A small contrastive image-text model, trained from scratch: encoder arch convnext, text encoder width 192.
Rows from block 8 of the image encoder of a small contrastive image-text model, named by matrix and row number. Rows with one number belong to one neuron. Each number is 128 + 32 x the weight over its row's rms, rounded and kept within 0 to 255. All counts start at 0. Numbers have three digits each.
After each neuron's rows are labels from the 100 images, of 14848, where the neuron reaches its highest value: "strongest on" is what is common among them. Only what is clearly more common there than usual is listed. The data: short English words printed on busy colour backdrops.
# fc1: MLP up (encoder.blocks.8.mlp.fc1.weight, 384x128), inputs 0-127
# fc2: MLP down (encoder.blocks.8.mlp.fc2.weight, 128x384, transposed), outputs 0-127

fc1.112:059179050113122107109145116136151185178173109138160145142118143157132108126148165090058112119117139126138120123124171125150121107136083152133091143134164178110102144044159148166165183158142094141132131126161085107085114112128142079175135130103152202138132140171173123151100118155142097142157177064109121134173123170130137118132151112121155088234177168114130133129186090088089121079155
fc2.112:136142163096135114193101117124069121086112176130133108152129081156117199166156127116156092144118077127149193107087120156164140125166178112141110125117119162135139110149131157126070126171121139214087130132107088157091065185154111129108143162107176126107159124116054171161138199103170186127127070188145139115136170131139148138109132202107081124155077158105134146123098172078120122106128
strongest on: the letter n

fc1.51:124204141192169172107144184132107118136161142110180140172175112139140058152105089174072149174189165142106164109131099127117156139123113095153166097096136142124146093136163140043180140071157237166119088178125130123105139136174079088162112120146125142113086123114140125132117115104090096109120099099086127109177141124145130128148076163163163107134139162162161177101152135100119098115104
fc2.51:123141135119121145122168116110142155113179133060104115215125103115087169095131123129144119147126101158153137159170136095127157067129155128123143092123098144170093111147195170106122119112128091094137075083167135165125152155185208150118156134124068090092158144165154136066144162139182107133112066052098161138162124088082108095103129077167194157102154095139124166082126119131114142091071
strongest on: the letter o; the letter c

fc1.374:152098130115137127153153151175132192147155155164113139182156135152102097138166160139151158136130079140103132105142094112208116175158166158111130168102152100164160137132152099121149158203124149210231116123127099128101130226145152124148127117132146177125167137098140120139131147179156131175109086142139153187089163164107159196176151101097136124161140147104080077124138153091166163139150
fc2.374:100136102081148158129114145130099145220124138070146096146142085158114118130162128136108180092172199139083113137123099100146161138099148145136094099145138151100154085136155207120094145138129143145143106116113120175136178197131142163183160123105070156156151071167157185088116134113175096101121081169127130080157096141107092140095141135157149168156103063140054124130174085167086131179128
strongest on: the letter o; the letter c

fc1.379:194126122117109190134127152138094144133140146141204195143144153162147128149128114144171109132157196091197144127088198114132127134183129198152154147165131130185186113153148109102097160135099119143107140129114134148149129146140135181112180082124122113115179106133102114145130149075163108163070119165160089211106183136109130179131162131130167123200139198109099081117132161124158095106130
fc2.379:088064115137123169120140148196124170229178140103107167148122154139123131132137180120164095113132159171164087140130095100100171158113134163138152107111153131114118114157101120136103138095191153114184093126072143118134160207134112148175145127123161164176077082167124142129107134094152133130047066141086185145171071143130145119101112164135094117138185139115086101110157167125092105128071
strongest on: the letter o

fc1.266:147174131147131109126124130120160103151109180092074129122106227104168133106119087200173094092179189079120098104120091160063177135141131149134121140087129145155143086118105135082164178165152153137161145099110128132167155101147114150129145088170096089073034156135103097155108163097086159163155141146120087112158164105097142129111102109172132106118178158113116157136129150089175154121060
fc2.266:136126142140134084139190200179139126127153051097151142119103117120134162140164091139137062158166111134097130161211111137119111129124085110103131141108164181141172140125121106087125111108156124133107191132148115129136109150131033149189140137084179127124078137128171068158111066142091103109104099093098071108145115152114088148081118116132104105175131185111173132231144138125127124153101
strongest on: the letter n; small letters; the letter d

fc1.82:117151124202145199127153136145160082087137132104163125145112057137118096153183193113140120117138103128160110110117133184092113157100148124130092124160121088110169182156106125087184156055155162101099094146088125059146152094139152180148117086125123178174149101204125145103145111114146105133135132080109181136117108076103121130104096074145104117121159125130146110143036105170115088164177
fc2.82:132137152175104122119103112110080150122127176154130193098124127117178125096156173123114147146060170081097117212144132146138154130148142145130120184118138130171128119105078165149067124089105070201147140146154136120118119135135091135122145096149107137219106115132076098171171153095084132115127061062138163127111186175152157130130155139159169129098087173162094133109169125150136160186066
strongest on: the letter n; the letter e

fc1.130:151122124131137103173143077144121123101175138099143125065131098080122129112092180170124113051154164185161098143128165230127113154102129078141110121099140118087078192103136117139099157130183123079136091133091136116144129099136145178154107165158100205164117130123128109164166144124170094096145139143155162163136076142167171153151175138097097141147076069137112087167128083117202141122153
fc2.130:149098099153095118135116143130130146056143181096106126130105153099133113136122112159131071182122137126145125171123151176164168104146103157163158165147126148072122104145130120157143088152151141139126130169158112083179121092159156150128140168127146094064055177153147165131123102144110113189210197152151178131064102100134112095103180094085101128118089175091105147094123163217154185141102
strongest on: the letter n; the letter d; the letter g

fc1.100:137076122121096140175130123138153101121158112142132155127114084125116099096107212139134109071099141177125192106169142153083217122081186101163142119134099120152146079177126186147142154125114109077136114121145160127074131096171073123169092113152112161153132071177128116127142163162119130120095135159151151125156053187082187119041093142120114112131154110144133111196147078127118120147103
fc2.100:082062131109132078128143123142135145141118148149105167152161087120091160083178122126061163190095089113169134116128177176129091151133150083168117107120126115142100151098142099077129130137097133189130091132114068133100116118134118121119131193164156153068122167141105151125154088075097134154144102147155161123112152123101140092152213155174084117099116055083121204120118081138195081149086
strongest on: the letter o; the letter z; word: zoo; word: zero

fc1.44:141131102171139165126136152078098123113086123142201119181134149133107137091180104078087087134158092139182162101100123129156116107131126128124055125182051123112145127103096083142192161096154106136103152118144161154107086135166153168131119126128157160166149088141200180159176109151165117190152140117091121100147114080075082107062182111134169112149124090159111111130144129081149061102157
fc2.44:181108127124091172125146143095046161123137187081167092129067167135100160117134142103099114103134144119112227105141171120148097117125150125171149156132151116164130165154119122104131113138162177138147169120148149139084195116180104156153216094105131180112148084117141132145083108132116144104157136084134131080139133091159184133156075165126115080123121121143161177151192047118173100109132
strongest on: the letter n; the letter h

fc1.172:102192172108096080089152098162134059142146168147149133150087132151141125155069132103112098127100141078120185242118125134132141089115129131124128111131161185136172131130144050095112160101130125149136144128089140141104106139137110202145097144120164167067104169155144148113137066150104173130122148152144098144146111156140103115109074074229118112171146132146103092101151127158144184159156
fc2.172:129111089089120136054122147135082094107107098185104078148124165152110142124128131160088087150105148140133157115122133086172065116124114173174111120105141052127159159105123124060071119094140137190120082126147103103141130142157148116076145112122055110168156162108143179143067107157136109166108125153164109097099136112102082077145216081041145116109129131119064108138154128169122112168116
strongest on: the letter n; the letter m